From a checkpoint of a small sound classifier.
Model: 2.63M parameters, norm rmsnorm, activation gelu, moe top_k, layers 14, width 128.
Data: 26041 training examples, 90.4 epochs.
Rows from block 8, named by matrix and row number. Rows with one number belong to one neuron. Each number is 200 + 20 x the weight over its row's rms, rounded and kept within 0 to 999. All counts start at 0. After the name is the row's rms in percent of the matrix's.
# fc1: MLP up (model.blocks.8.mlp.fc1.weight, 512x128), inputs 0-63
# fc2: MLP down (model.blocks.8.mlp.fc2.weight, 128x512, transposed), outputs 0-63
fc1.51,101,222,179,212,161,204,212,234,194,187,161,185,196,231,223,210,211,197,219,178,151,214,200,220,230,170,204,197,200,188,186,172,197,212,220,182,221,193,195,198,200,211,205,202,191,258,202,187,232,204,204,190,208,195,207,185,204,188,198,223,193,194,179,194,179
fc2.51,103,192,243,190,192,196,206,203,246,212,239,217,179,171,186,203,171,205,221,237,238,164,222,213,200,237,204,235,188,208,189,239,234,179,188,188,215,187,214,202,205,211,201,168,204,192,171,202,176,170,214,210,186,203,196,193,167,216,220,189,163,192,214,179,236
fc1.52,115,187,248,208,206,216,229,236,165,226,202,214,181,204,168,160,202,220,200,197,197,185,186,200,204,184,230,205,202,187,234,207,244,211,200,199,236,207,196,210,238,195,215,213,220,236,169,174,206,194,205,182,170,157,192,205,181,184,200,189,202,197,225,180,182
fc2.52,120,216,174,209,223,214,209,169,178,196,204,167,180,221,165,216,211,208,193,231,184,213,199,183,190,212,198,219,167,205,230,187,166,182,219,206,194,196,214,279,221,205,185,221,192,199,224,232,183,238,190,204,201,214,212,229,206,223,189,170,175,156,176,203,167
fc1.53,094,242,229,181,228,212,204,204,211,190,181,206,154,201,174,196,228,220,231,213,223,192,176,235,205,205,192,173,191,217,185,193,199,181,204,206,201,227,159,213,209,197,227,187,176,216,191,169,188,188,217,199,192,200,193,222,216,198,172,185,213,188,157,204,208
fc2.53,094,206,194,191,177,210,160,213,205,199,211,180,222,241,214,166,198,189,208,230,205,199,187,199,208,218,220,239,192,189,223,179,176,251,182,208,220,186,198,183,171,231,200,204,197,177,215,246,220,200,207,209,201,209,213,176,195,194,207,194,148,212,244,164,207
fc1.54,091,238,204,222,194,195,223,220,166,206,190,189,215,212,204,192,230,215,170,209,199,248,190,220,184,162,195,234,178,187,188,179,201,184,205,227,211,202,171,223,199,179,181,168,178,203,196,192,214,184,222,214,202,158,184,169,209,204,207,231,202,209,175,216,166
fc2.54,094,205,166,176,158,193,195,150,213,182,221,200,178,209,202,182,203,191,228,200,226,167,240,233,188,197,180,214,174,221,210,189,205,231,217,189,203,168,210,231,207,195,177,226,222,195,186,241,242,195,178,201,182,221,174,174,186,221,214,182,196,205,212,193,187
fc1.55,134,186,185,194,193,177,189,211,193,208,205,210,195,229,216,232,198,193,217,218,216,197,219,195,168,200,210,201,202,195,212,190,176,193,210,189,200,196,222,246,179,237,210,142,234,216,214,233,191,179,183,221,179,202,214,198,197,212,195,226,217,164,191,205,172
fc2.55,128,228,187,181,191,194,195,202,212,168,189,188,193,179,172,192,185,165,213,235,168,199,234,196,179,200,227,185,205,175,239,212,209,210,231,185,204,201,182,214,188,219,181,265,201,200,222,200,192,232,220,182,205,211,236,217,180,214,219,175,169,216,201,237,216
fc1.56,078,180,189,194,169,180,197,156,234,179,199,205,229,175,217,196,197,207,239,190,177,178,198,202,195,236,214,179,197,182,157,148,209,208,212,204,178,216,203,169,205,210,210,205,197,192,185,185,208,177,209,185,207,192,218,185,196,217,199,197,172,189,209,173,174
fc2.56,080,202,193,173,178,246,189,255,208,197,163,191,178,230,192,192,200,193,192,179,217,217,208,194,200,204,229,220,219,207,208,202,237,210,193,214,214,170,190,150,207,185,199,230,206,218,183,206,196,207,192,215,185,194,203,194,192,238,178,220,232,251,211,203,215
fc1.57,103,195,249,210,177,185,189,211,179,160,193,173,184,192,198,198,185,187,220,191,221,207,206,219,187,185,253,177,210,187,237,205,209,169,159,155,170,179,209,174,206,224,213,199,219,210,190,209,194,185,200,185,205,206,181,190,198,235,200,207,191,192,188,236,212
fc2.57,109,207,193,182,193,188,197,172,226,198,188,186,220,164,168,243,224,167,185,173,222,211,190,166,200,227,217,198,214,197,183,149,182,198,205,150,189,230,224,182,205,224,212,173,204,205,172,173,213,217,203,213,212,171,217,196,192,186,218,220,236,213,221,216,196
fc1.58,085,221,218,223,196,198,189,214,231,203,217,178,222,200,217,172,198,205,228,170,183,204,196,226,234,204,187,200,196,237,180,199,216,210,189,173,180,200,206,213,209,227,181,216,163,164,190,233,204,205,213,194,197,213,213,187,196,191,182,207,188,157,163,190,164
fc2.58,088,169,186,181,166,199,201,225,191,172,197,197,197,165,242,217,228,145,212,230,199,217,204,194,205,207,203,186,204,189,163,201,191,180,206,188,210,193,213,172,217,170,213,191,210,187,199,192,232,173,225,185,208,217,160,183,200,192,209,168,207,204,180,176,227
fc1.59,092,182,213,196,173,248,190,155,179,179,180,158,159,213,219,195,197,205,173,228,195,232,196,210,218,174,197,184,183,192,213,179,177,211,192,214,208,182,223,205,190,203,193,201,200,201,154,199,248,190,212,212,199,205,209,155,232,216,212,221,201,218,217,196,184
fc2.59,087,208,180,197,219,192,202,198,204,196,194,222,212,186,210,197,158,148,239,192,183,185,193,222,182,184,209,195,196,221,183,196,227,201,199,180,171,252,166,210,205,186,225,211,189,184,222,208,163,184,204,192,186,164,188,195,195,214,195,206,210,199,194,236,208
fc1.60,073,225,202,208,185,204,176,189,221,205,216,185,175,194,214,204,155,197,216,216,202,195,168,218,238,193,183,191,211,202,167,175,239,185,195,175,213,219,213,203,214,216,210,171,236,210,213,175,209,198,210,186,188,183,214,237,159,246,207,208,204,192,159,220,224
fc2.60,089,189,215,181,189,192,188,209,168,192,171,229,198,176,164,186,214,193,170,222,177,236,189,176,183,207,202,215,192,241,223,215,166,203,168,218,243,174,162,204,169,178,200,197,208,181,197,209,183,202,194,219,183,196,224,199,187,229,236,232,202,224,234,181,207
fc1.61,104,161,224,179,183,189,160,182,174,196,206,203,196,200,196,213,207,199,216,185,164,215,214,182,174,240,208,192,211,225,194,198,220,192,192,236,217,208,198,209,221,187,205,198,207,211,199,164,224,169,194,170,213,185,216,181,185,207,171,221,194,201,177,203,222
fc2.61,109,207,170,253,185,199,188,213,191,189,172,227,217,199,185,207,193,187,169,275,216,214,195,204,198,186,194,198,206,195,214,190,196,187,191,177,196,193,205,204,162,208,199,180,188,177,173,164,195,209,214,215,189,194,220,194,196,209,213,206,207,171,225,202,193
fc1.62,082,198,211,225,214,176,206,170,215,167,209,211,168,212,195,201,187,172,223,206,178,193,189,191,198,189,226,242,182,177,172,176,218,195,223,186,186,201,189,160,223,213,214,210,211,192,240,187,221,219,202,205,176,225,163,201,183,219,185,230,188,187,170,205,189
fc2.62,091,213,214,200,201,187,173,225,200,216,219,212,216,195,203,220,225,229,204,192,270,217,193,182,177,172,171,193,182,210,201,220,208,183,184,214,192,233,203,198,200,189,164,206,190,205,195,200,168,201,212,204,191,164,220,210,187,183,200,219,173,205,205,179,172
fc1.63,148,195,161,200,185,205,211,203,172,179,200,175,193,167,177,169,211,194,205,161,213,186,175,194,204,162,207,209,221,198,168,193,214,181,177,191,190,202,235,203,177,182,173,205,163,211,213,216,180,230,205,181,201,178,174,198,215,188,213,239,229,193,213,203,209
fc2.63,143,223,187,187,191,165,179,153,205,195,218,208,206,218,209,215,156,195,210,185,189,199,181,221,178,187,172,190,191,186,226,185,205,217,162,217,205,207,194,234,184,214,229,202,215,217,238,230,196,217,210,205,198,216,226,190,180,178,208,211,195,178,186,193,193
fc1.64,091,191,160,184,175,231,226,226,223,203,218,202,239,189,218,189,183,202,211,200,186,196,253,222,223,216,232,217,178,199,199,170,227,191,188,190,201,202,193,204,188,216,241,198,202,200,211,187,191,167,204,205,218,211,190,183,200,257,209,199,212,171,204,219,183
fc2.64,089,200,204,228,175,185,203,187,232,174,151,184,178,215,181,235,168,207,204,197,219,185,186,187,216,228,198,220,184,192,222,224,183,178,241,181,224,189,206,196,207,213,209,227,196,205,209,182,207,230,240,215,181,189,198,169,187,197,174,199,202,220,196,178,218
fc1.65,125,207,173,201,166,193,195,203,209,201,188,186,206,199,255,188,167,194,188,208,167,180,201,222,201,202,228,218,220,189,203,197,211,203,231,207,235,218,187,158,208,219,233,204,223,211,178,166,217,189,210,181,179,173,187,179,164,215,210,205,196,215,197,198,177
fc2.65,125,227,207,202,215,187,204,196,206,174,232,198,205,189,185,206,172,229,182,214,214,180,203,237,205,203,192,156,161,186,201,187,209,218,152,173,207,150,219,203,160,215,201,192,189,216,196,197,182,211,165,199,188,189,242,226,209,219,214,191,188,190,218,187,188
fc1.66,095,242,167,166,196,200,182,236,213,220,184,220,171,235,167,242,190,221,185,176,197,205,178,190,222,199,208,228,159,217,197,159,200,210,188,200,213,193,188,209,170,209,184,138,204,206,225,185,180,200,204,205,185,190,215,186,209,237,200,195,202,226,181,208,181
fc2.66,101,210,206,196,205,186,171,186,211,168,226,210,183,179,228,191,193,175,218,193,219,172,189,213,185,144,189,220,171,185,182,220,220,183,183,199,177,218,231,177,206,218,209,180,194,187,187,211,192,209,180,197,210,237,214,191,211,181,189,240,218,189,215,196,193
fc1.67,081,192,197,208,198,189,209,214,207,172,200,198,195,187,202,213,197,207,171,202,204,195,204,193,216,209,186,204,233,203,207,189,228,181,195,222,165,211,224,234,232,212,191,219,184,206,198,198,219,219,231,203,183,198,216,193,182,165,227,238,217,195,185,200,190
fc2.67,080,224,199,209,190,214,211,193,222,224,220,222,195,245,203,197,193,224,217,201,186,217,194,185,186,197,178,201,199,202,179,194,191,206,189,192,205,219,208,224,177,207,227,164,178,229,236,217,202,204,221,171,188,230,185,191,191,186,194,182,167,211,182,208,178
fc1.68,084,170,217,194,202,201,184,167,205,145,207,182,171,195,200,179,175,232,210,188,212,198,201,193,215,192,175,138,182,163,190,176,193,164,198,163,195,176,186,234,243,195,197,221,216,254,194,210,194,191,172,198,218,235,203,212,191,218,175,222,197,210,192,223,213
fc2.68,088,206,204,181,202,209,204,192,199,219,179,213,217,203,192,209,217,201,212,195,187,221,190,202,192,215,201,230,199,247,216,203,193,215,214,221,195,174,202,166,194,189,238,217,205,187,184,176,225,183,158,195,189,210,231,225,215,245,207,211,224,221,203,217,208
fc1.69,085,218,210,172,208,178,179,204,193,199,225,203,232,185,214,202,183,213,173,186,191,175,207,205,222,194,228,199,220,170,211,199,215,205,169,176,200,201,191,188,217,182,207,202,228,211,223,158,199,239,223,164,169,201,198,177,201,195,199,204,204,184,190,181,209
fc2.69,084,228,173,237,210,174,209,212,176,215,254,225,186,189,173,205,193,241,208,218,174,213,202,190,179,191,141,202,191,239,193,172,196,192,181,206,172,207,178,210,132,208,208,228,201,173,175,209,201,182,197,206,163,179,233,195,183,200,226,200,160,193,234,214,209
fc1.70,098,184,213,182,195,193,196,223,202,195,227,200,189,206,180,218,194,195,200,180,183,190,170,202,197,214,177,237,186,170,196,203,207,192,163,203,175,213,215,186,201,214,174,174,169,224,185,188,214,199,232,207,161,153,228,167,167,221,195,225,228,192,211,210,199
fc2.70,093,232,209,206,209,191,192,210,215,186,204,188,194,179,189,224,237,206,233,208,220,199,225,227,159,206,226,192,207,252,206,202,202,194,189,208,243,245,221,219,169,199,220,188,212,236,208,176,215,227,191,201,167,211,202,212,233,185,219,209,195,167,208,216,191
fc1.71,125,199,196,175,155,197,191,219,198,229,221,174,228,212,186,188,188,174,220,224,202,194,175,214,204,226,216,185,185,227,235,163,182,227,191,174,176,195,192,208,173,197,193,158,210,187,181,212,184,223,212,219,205,182,202,232,197,240,187,191,229,207,200,197,176
fc2.71,127,186,204,175,208,216,187,215,191,182,200,205,223,232,217,193,216,215,206,164,188,218,198,190,240,216,179,221,175,153,177,214,205,161,197,223,229,191,182,203,180,185,215,218,193,214,237,215,182,222,179,211,207,201,204,170,219,198,219,251,194,175,217,168,216
fc1.72,121,182,168,191,209,205,221,184,182,204,195,193,192,209,207,204,249,188,203,222,188,215,161,200,224,184,201,207,239,187,194,190,213,147,188,193,214,215,230,187,193,234,223,196,198,182,219,193,201,236,212,188,175,211,187,203,192,189,233,213,202,194,206,213,216
fc2.72,098,223,196,210,162,190,190,171,209,187,187,187,214,214,217,202,200,214,217,151,181,203,214,182,176,231,201,212,168,223,202,200,206,215,206,222,171,194,157,191,216,152,202,172,190,191,209,247,187,226,212,156,191,205,212,206,189,208,180,177,214,233,186,209,165
fc1.73,090,215,177,193,195,192,194,214,228,187,212,182,233,205,179,219,205,196,189,215,170,175,220,206,188,171,209,223,206,231,169,191,219,205,214,178,204,216,190,204,203,210,213,187,185,154,190,198,190,191,169,205,241,175,203,200,163,201,166,226,203,209,203,186,168
fc2.73,081,169,213,208,209,217,202,181,200,211,214,200,215,184,222,202,178,201,173,207,190,202,161,203,203,194,188,220,171,186,196,176,208,201,193,175,211,213,177,157,188,176,184,224,211,206,190,151,227,206,202,208,171,231,195,177,224,220,197,223,178,208,233,207,182
fc1.74,089,191,185,193,181,214,226,167,184,193,204,245,184,210,157,220,195,217,192,218,190,181,219,193,206,212,175,224,179,179,207,216,205,204,206,186,193,171,180,209,193,212,206,171,187,208,165,228,189,198,222,226,170,188,245,208,173,224,198,222,181,230,228,228,193
fc2.74,087,202,147,166,206,164,213,195,209,168,185,201,229,193,181,184,187,200,190,222,199,189,222,223,206,202,191,201,178,222,195,172,151,230,205,169,200,207,214,201,215,176,208,203,210,197,196,174,216,196,197,171,201,228,164,188,223,187,251,204,161,216,176,179,203
fc1.75,086,181,217,198,182,186,209,182,215,214,199,212,179,223,165,197,178,194,189,229,228,199,192,217,237,206,210,194,208,227,226,204,188,180,168,181,209,178,214,194,170,207,173,170,201,220,200,199,209,166,221,218,163,184,191,217,207,204,186,267,203,153,173,172,186
fc2.75,101,165,172,210,229,189,190,170,178,176,227,223,216,203,215,210,200,197,235,169,200,187,170,207,200,181,210,202,206,214,176,182,195,233,191,202,191,217,186,185,185,189,195,213,211,183,220,202,195,208,193,181,190,207,160,208,197,197,204,221,194,186,257,184,225
fc1.76,071,227,216,214,159,191,196,193,218,223,232,184,199,231,201,228,168,219,172,208,193,197,203,223,218,196,204,200,198,218,203,169,224,174,232,182,219,210,157,171,164,193,229,195,204,225,185,199,217,197,207,202,196,198,206,227,177,212,196,193,205,188,171,216,174
fc2.76,074,195,210,218,249,183,211,207,194,178,173,236,231,171,214,207,199,185,249,189,177,175,171,203,214,199,198,198,217,193,198,195,183,180,210,178,212,191,228,183,208,187,224,172,173,229,217,166,193,179,182,216,197,180,195,181,179,190,204,199,205,203,170,181,197
fc1.77,078,196,228,187,183,176,182,237,185,201,224,181,189,187,176,174,193,201,200,211,209,195,198,211,197,201,199,180,170,164,194,174,204,178,210,223,212,212,235,220,224,212,187,195,186,208,203,211,188,191,180,214,218,192,211,208,185,200,212,178,223,207,183,205,160
fc2.77,084,208,201,195,214,191,208,195,194,171,160,201,181,222,215,212,182,219,185,182,199,218,204,185,211,197,189,181,211,215,185,223,206,221,177,184,187,201,170,197,166,201,195,162,196,209,220,178,222,230,225,175,159,203,249,188,216,217,171,206,205,189,195,204,224
fc1.78,072,223,199,223,213,187,157,233,214,200,168,215,195,206,214,223,208,205,183,191,194,210,207,177,172,195,250,204,188,201,209,190,199,211,205,193,203,204,169,228,184,190,188,165,183,181,187,187,200,179,231,251,185,223,231,209,182,207,197,209,197,225,184,217,194
fc2.78,089,199,221,198,171,197,190,208,221,229,210,228,206,214,164,162,196,211,191,197,217,201,178,201,237,215,199,193,215,184,212,200,207,188,208,200,202,200,213,151,207,228,169,221,195,189,198,209,214,195,184,174,215,176,147,197,220,196,217,169,170,210,207,197,204
fc1.79,079,189,192,169,179,191,206,186,217,193,231,209,202,209,193,243,206,179,136,220,197,194,223,206,179,204,184,185,190,204,202,177,195,186,171,179,180,198,165,202,211,193,200,224,193,217,196,172,196,184,196,225,210,217,172,189,206,199,185,222,218,165,196,220,198
fc2.79,089,187,189,211,210,238,224,187,211,164,189,185,203,199,223,195,213,160,210,202,185,167,156,243,225,192,225,182,215,184,231,216,192,220,219,209,192,214,175,199,210,180,210,210,220,213,228,203,198,217,200,205,191,199,210,187,169,203,192,168,226,228,194,201,237
fc1.80,076,202,192,195,190,183,170,190,230,208,196,168,175,161,197,193,178,196,174,240,165,193,176,178,190,184,191,193,217,192,189,160,213,188,138,217,194,157,215,175,224,232,228,194,211,218,202,203,182,211,221,214,207,211,161,177,196,195,206,202,193,172,175,207,211
fc2.80,081,182,193,183,206,206,249,220,193,186,203,222,214,202,212,231,220,192,206,194,187,191,183,200,225,227,204,173,204,204,179,221,179,212,199,198,221,228,150,195,161,194,191,223,233,201,204,217,213,196,137,184,189,207,240,194,195,240,203,231,207,198,211,174,215
fc1.81,100,202,179,218,186,189,179,212,208,146,178,191,185,176,173,194,197,194,222,194,181,179,222,187,197,216,206,243,208,201,192,204,177,205,175,196,217,193,205,211,201,236,195,165,193,234,208,172,187,215,200,180,201,166,204,185,182,205,179,215,165,199,169,252,194
fc2.81,102,183,233,181,179,219,229,218,207,218,206,220,222,209,184,181,156,222,202,214,200,211,196,200,172,204,196,207,199,210,205,166,228,189,231,201,160,196,215,196,226,173,180,198,191,220,200,148,225,203,192,218,180,199,215,233,219,191,191,189,193,201,191,191,215
fc1.82,090,176,163,202,207,202,197,205,229,205,211,206,211,223,212,180,173,196,201,211,207,202,172,163,206,175,199,186,177,256,200,198,197,219,208,213,211,165,197,209,187,225,198,176,187,184,211,191,225,208,239,204,180,225,185,190,187,204,238,200,174,192,192,200,208
fc2.82,078,193,257,158,225,213,191,184,211,194,215,212,207,213,199,206,200,201,212,186,187,212,240,169,208,203,189,197,207,199,226,181,203,175,195,223,233,217,212,166,210,199,207,206,238,179,196,227,183,196,230,193,207,146,209,183,196,196,193,215,186,241,218,205,201
fc1.83,111,188,193,161,175,228,219,187,194,153,196,211,220,220,230,195,225,193,236,216,221,174,215,210,211,181,175,204,186,232,227,175,225,213,210,208,216,167,210,206,185,209,171,209,192,209,203,194,204,198,239,198,215,180,251,193,208,195,229,213,204,187,215,188,199
fc2.83,110,213,186,206,228,191,211,216,208,207,189,191,187,200,139,214,176,215,171,181,180,192,226,187,196,222,197,180,193,180,195,163,220,204,216,202,195,222,212,235,225,208,229,170,216,168,181,162,213,228,225,174,219,173,228,226,184,169,187,163,218,252,219,214,205
fc1.84,121,231,206,210,168,215,168,225,190,216,188,225,180,208,202,212,177,178,225,184,198,196,207,207,173,181,191,199,207,176,182,177,196,167,213,175,233,175,186,173,190,191,197,213,178,197,174,226,184,210,187,179,198,217,215,178,187,163,215,220,176,225,166,187,201
fc2.84,135,214,188,196,219,195,201,198,234,179,222,161,195,209,228,202,239,202,213,218,208,193,220,213,210,216,204,204,187,202,213,246,202,176,182,215,166,197,193,233,197,191,179,206,199,211,195,204,151,209,211,236,199,214,171,211,203,168,185,206,141,159,200,199,211
fc1.85,142,179,159,211,164,189,231,206,206,208,197,233,182,226,202,204,226,205,233,208,192,202,181,182,203,210,193,230,189,195,201,197,209,162,223,200,184,188,197,184,221,205,202,192,172,176,205,208,220,191,187,175,186,187,215,185,147,195,198,195,197,229,215,225,225
fc2.85,122,186,141,197,197,218,197,206,172,230,193,216,171,141,188,203,215,211,221,215,204,214,225,193,211,182,201,213,215,214,194,204,185,183,238,208,194,199,220,222,226,212,204,186,212,206,187,201,248,206,198,190,192,222,169,226,224,180,175,192,171,190,210,171,212
fc1.86,115,227,174,228,220,213,154,192,233,214,217,219,191,235,211,200,159,194,187,213,177,157,223,193,227,194,193,190,173,218,185,196,215,196,185,170,230,191,190,212,244,252,223,190,186,206,204,166,167,189,217,202,194,206,172,171,186,203,183,206,178,223,164,193,203
fc2.86,107,245,250,189,164,193,189,211,149,194,198,230,218,213,189,172,183,228,208,209,210,200,176,183,190,238,183,194,199,198,191,235,200,197,207,233,203,216,198,182,200,185,199,199,253,205,183,202,218,212,205,221,172,202,221,183,183,230,223,205,211,187,236,176,194
fc1.87,089,196,195,190,179,240,174,232,203,202,172,213,182,204,164,186,208,212,199,229,205,211,164,215,202,211,227,199,165,213,225,207,177,184,215,221,190,183,214,249,180,199,183,195,186,217,200,236,202,206,202,171,194,160,188,198,194,213,199,202,213,186,203,172,206
fc2.87,090,195,228,224,215,184,226,162,211,193,195,160,194,219,170,207,196,195,195,155,189,195,232,191,231,205,216,208,176,177,194,200,206,214,218,173,211,187,200,199,186,213,213,163,209,254,194,179,174,207,223,210,203,214,238,203,206,159,221,209,207,201,173,207,192
fc1.88,098,226,198,157,192,198,211,200,159,197,198,179,191,203,177,190,251,208,184,214,212,218,169,185,199,196,204,177,210,199,205,178,204,180,197,199,214,166,195,244,185,220,154,145,169,219,169,187,194,205,213,218,175,207,204,188,209,214,227,206,194,181,228,195,225
fc2.88,100,201,160,236,214,170,227,177,205,199,217,190,235,224,212,193,200,222,182,191,225,228,187,194,230,206,200,210,177,185,186,193,179,180,175,179,205,191,185,168,175,224,163,227,204,235,212,217,226,214,224,207,232,192,209,207,217,227,199,230,165,205,199,192,184
fc1.89,086,195,222,189,200,198,177,203,220,217,211,213,202,204,204,211,145,208,182,196,203,182,207,186,194,171,217,200,221,200,177,138,190,164,212,198,193,184,169,183,200,183,175,215,177,198,183,183,208,182,170,212,208,154,188,222,211,214,196,201,174,176,145,201,202
fc2.89,088,214,262,205,180,192,186,192,193,168,181,192,190,172,195,213,228,214,206,203,162,189,163,178,188,171,228,192,158,218,207,193,198,202,203,211,202,189,205,210,220,213,202,191,233,204,192,217,200,227,232,172,216,233,233,188,212,215,202,220,194,194,213,242,198
fc1.90,121,206,184,154,183,179,188,218,201,210,231,234,208,196,201,219,216,197,227,172,162,199,177,204,170,189,210,187,162,155,189,198,213,175,182,199,195,181,196,213,191,187,200,216,189,191,198,190,185,186,222,193,200,158,210,187,188,202,210,258,210,215,193,194,221
fc2.90,131,211,199,204,198,220,207,224,183,222,192,210,174,208,213,199,202,184,182,209,208,211,220,251,243,199,234,203,198,193,202,199,193,205,178,217,162,206,209,172,219,213,233,187,202,205,193,196,233,179,177,186,192,208,153,216,204,200,175,192,208,201,208,179,216
fc1.91,099,220,205,200,175,200,219,225,199,190,221,221,204,223,200,231,174,212,190,221,195,201,209,185,186,237,215,227,185,213,181,175,203,179,209,225,195,194,170,198,215,230,226,169,201,193,194,191,180,197,191,198,165,171,179,225,181,183,196,219,211,236,207,208,197
fc2.91,095,209,181,172,221,209,226,199,222,193,179,202,192,194,190,221,232,170,213,217,232,218,205,226,206,205,218,204,210,223,215,196,187,195,217,168,191,207,213,232,167,205,181,199,226,207,226,198,210,199,205,247,233,226,236,171,225,195,201,188,235,207,211,202,181
fc1.92,072,193,180,181,185,194,203,197,191,197,190,184,177,214,182,160,183,201,159,189,208,208,185,246,190,190,209,238,201,211,203,197,214,208,221,168,191,215,197,208,208,181,240,196,207,191,186,207,224,200,187,208,203,168,214,162,152,196,194,218,180,191,225,226,190
fc2.92,076,212,183,173,222,196,193,219,213,195,187,177,183,194,228,201,190,213,239,204,196,189,195,149,222,195,199,150,193,204,218,187,185,179,191,215,208,208,224,191,189,191,196,184,177,198,167,167,212,219,210,181,207,206,197,222,174,180,190,196,217,205,206,200,210
fc1.93,093,196,164,200,207,178,187,168,242,206,212,207,192,204,223,225,196,210,222,236,201,204,232,221,203,167,215,207,210,196,160,183,155,195,242,181,201,196,167,216,197,212,198,186,209,179,165,204,214,199,244,223,199,190,191,195,186,220,214,186,209,234,171,206,173
fc2.93,091,194,194,188,203,175,191,238,225,176,196,203,196,214,206,214,234,209,181,229,201,214,176,161,210,212,223,211,205,169,197,227,185,198,212,189,172,202,203,195,218,219,235,187,212,197,184,244,228,211,188,180,188,190,197,173,197,183,207,183,192,168,205,168,192
fc1.94,109,210,173,253,190,212,179,229,213,224,230,188,199,223,196,199,195,188,197,197,213,163,191,204,184,217,203,205,214,219,216,194,210,186,219,182,221,212,235,193,190,216,222,162,196,209,194,192,193,199,190,171,205,206,239,188,209,215,191,170,229,213,178,217,206
fc2.94,097,206,208,177,195,205,183,180,203,219,182,206,215,187,210,181,224,171,221,214,196,215,218,185,178,184,235,238,175,188,223,172,186,190,226,213,183,264,219,212,210,206,209,211,217,177,271,221,236,208,200,239,193,226,191,178,237,182,197,207,164,154,205,199,202
fc1.95,098,170,155,185,175,226,203,198,207,158,185,220,213,195,186,208,188,207,195,215,208,196,196,224,181,204,225,204,178,175,149,177,180,189,223,229,207,214,211,183,190,185,223,196,193,210,201,141,200,191,182,170,216,188,218,197,201,231,210,203,222,167,167,212,208
fc2.95,096,225,256,231,213,168,205,201,195,217,202,185,186,218,201,194,185,197,178,205,192,189,148,200,207,205,196,190,214,216,225,200,205,232,177,190,182,197,231,168,188,235,187,177,228,206,202,237,209,213,220,226,202,195,191,171,205,197,192,204,188,180,202,248,176
fc1.96,118,226,192,176,215,194,224,208,189,186,200,190,185,171,188,175,222,184,203,204,194,198,193,200,206,192,178,201,256,203,217,204,253,188,194,192,192,219,198,202,228,187,230,212,189,172,223,214,179,226,180,159,191,190,207,192,249,205,205,201,172,174,192,218,208
fc2.96,105,206,192,196,216,208,206,177,208,209,213,217,248,209,189,213,209,205,184,189,205,227,187,206,182,201,203,215,195,196,197,196,205,183,197,198,212,188,232,165,177,196,226,206,216,199,180,208,145,153,224,196,217,159,192,193,155,178,209,200,231,212,222,211,215
fc1.97,070,207,191,189,148,176,199,198,165,212,206,246,158,197,176,181,175,153,223,208,185,187,168,177,191,209,222,200,207,217,177,217,194,169,221,182,207,204,210,219,189,189,179,206,247,215,193,196,206,168,228,177,168,180,214,155,180,241,209,203,179,199,192,221,204
fc2.97,075,215,189,195,234,238,232,221,178,173,213,191,195,164,214,207,228,192,184,212,212,225,177,200,229,203,191,198,218,190,201,162,225,194,218,215,213,231,216,171,185,222,198,190,190,182,209,178,181,202,208,218,213,219,207,194,186,189,182,230,195,191,201,204,205
fc1.98,099,235,173,187,198,228,207,197,211,176,213,233,170,229,236,243,215,174,191,217,180,206,225,209,200,200,230,229,224,213,188,190,190,162,217,191,197,174,202,224,182,216,197,156,173,192,169,181,197,209,209,218,207,197,211,219,182,228,177,182,215,184,154,197,182
fc2.98,101,204,201,186,197,229,215,199,236,192,222,191,220,176,158,206,188,213,232,216,216,250,203,221,217,191,203,231,197,211,204,184,195,228,169,212,198,197,228,215,200,221,184,200,248,226,194,223,211,185,177,196,201,164,196,159,195,191,202,212,224,228,232,194,232
fc1.99,087,203,165,227,221,220,204,196,205,189,219,206,213,199,190,200,167,197,165,194,174,215,213,182,193,188,190,180,191,199,218,192,179,187,217,199,194,221,195,204,220,159,190,194,224,197,206,186,178,187,221,232,210,206,225,169,202,220,197,221,189,198,167,188,204
fc2.99,086,216,213,184,218,184,184,207,192,229,218,182,200,224,202,164,195,204,214,214,189,171,207,208,209,211,203,223,211,169,199,172,227,219,188,201,217,199,215,207,213,225,231,199,195,216,238,215,208,225,214,175,152,230,193,220,193,180,190,212,183,183,229,186,183
fc1.100,105,165,196,170,167,193,204,194,207,177,210,230,177,202,179,195,189,191,180,197,208,230,220,194,214,169,202,233,195,197,190,218,193,171,216,210,209,207,225,189,194,174,192,190,180,189,215,205,154,165,204,181,214,179,193,183,245,248,189,229,186,215,161,191,212
fc2.100,095,213,192,199,213,227,193,176,205,241,212,192,193,174,187,218,203,206,219,217,180,191,198,206,156,214,190,178,196,208,186,151,217,206,198,176,190,232,203,173,185,215,200,180,182,176,220,174,215,190,204,199,196,214,178,217,204,217,216,207,228,170,216,215,183
fc1.101,094,192,207,202,214,229,199,189,171,210,196,229,131,215,207,185,193,176,188,181,192,229,156,205,185,224,208,211,186,190,203,178,203,175,235,198,206,227,201,217,198,227,168,194,203,180,200,173,198,163,201,179,202,229,212,196,205,207,176,167,176,226,165,233,200
fc2.101,089,191,190,184,240,202,192,167,231,170,222,168,196,185,202,239,215,205,235,195,201,198,208,219,186,201,192,194,183,231,224,186,221,199,169,197,173,198,200,208,192,194,194,207,200,235,190,221,234,225,216,241,190,185,249,198,192,213,194,243,192,196,206,222,208
fc1.102,097,205,197,190,165,226,193,211,186,214,207,220,199,199,191,176,163,198,196,209,197,226,179,222,210,177,198,202,150,215,173,233,204,170,203,213,219,188,201,175,178,199,163,182,233,178,239,192,200,181,225,195,190,188,181,178,244,203,185,203,226,199,141,195,195
fc2.102,091,208,245,191,209,176,179,164,218,178,210,147,186,215,235,206,207,160,209,189,216,191,222,210,208,191,213,181,209,200,206,187,212,222,237,182,190,230,189,183,179,200,198,235,183,179,173,181,206,179,206,218,207,210,189,216,211,211,173,222,224,182,235,214,198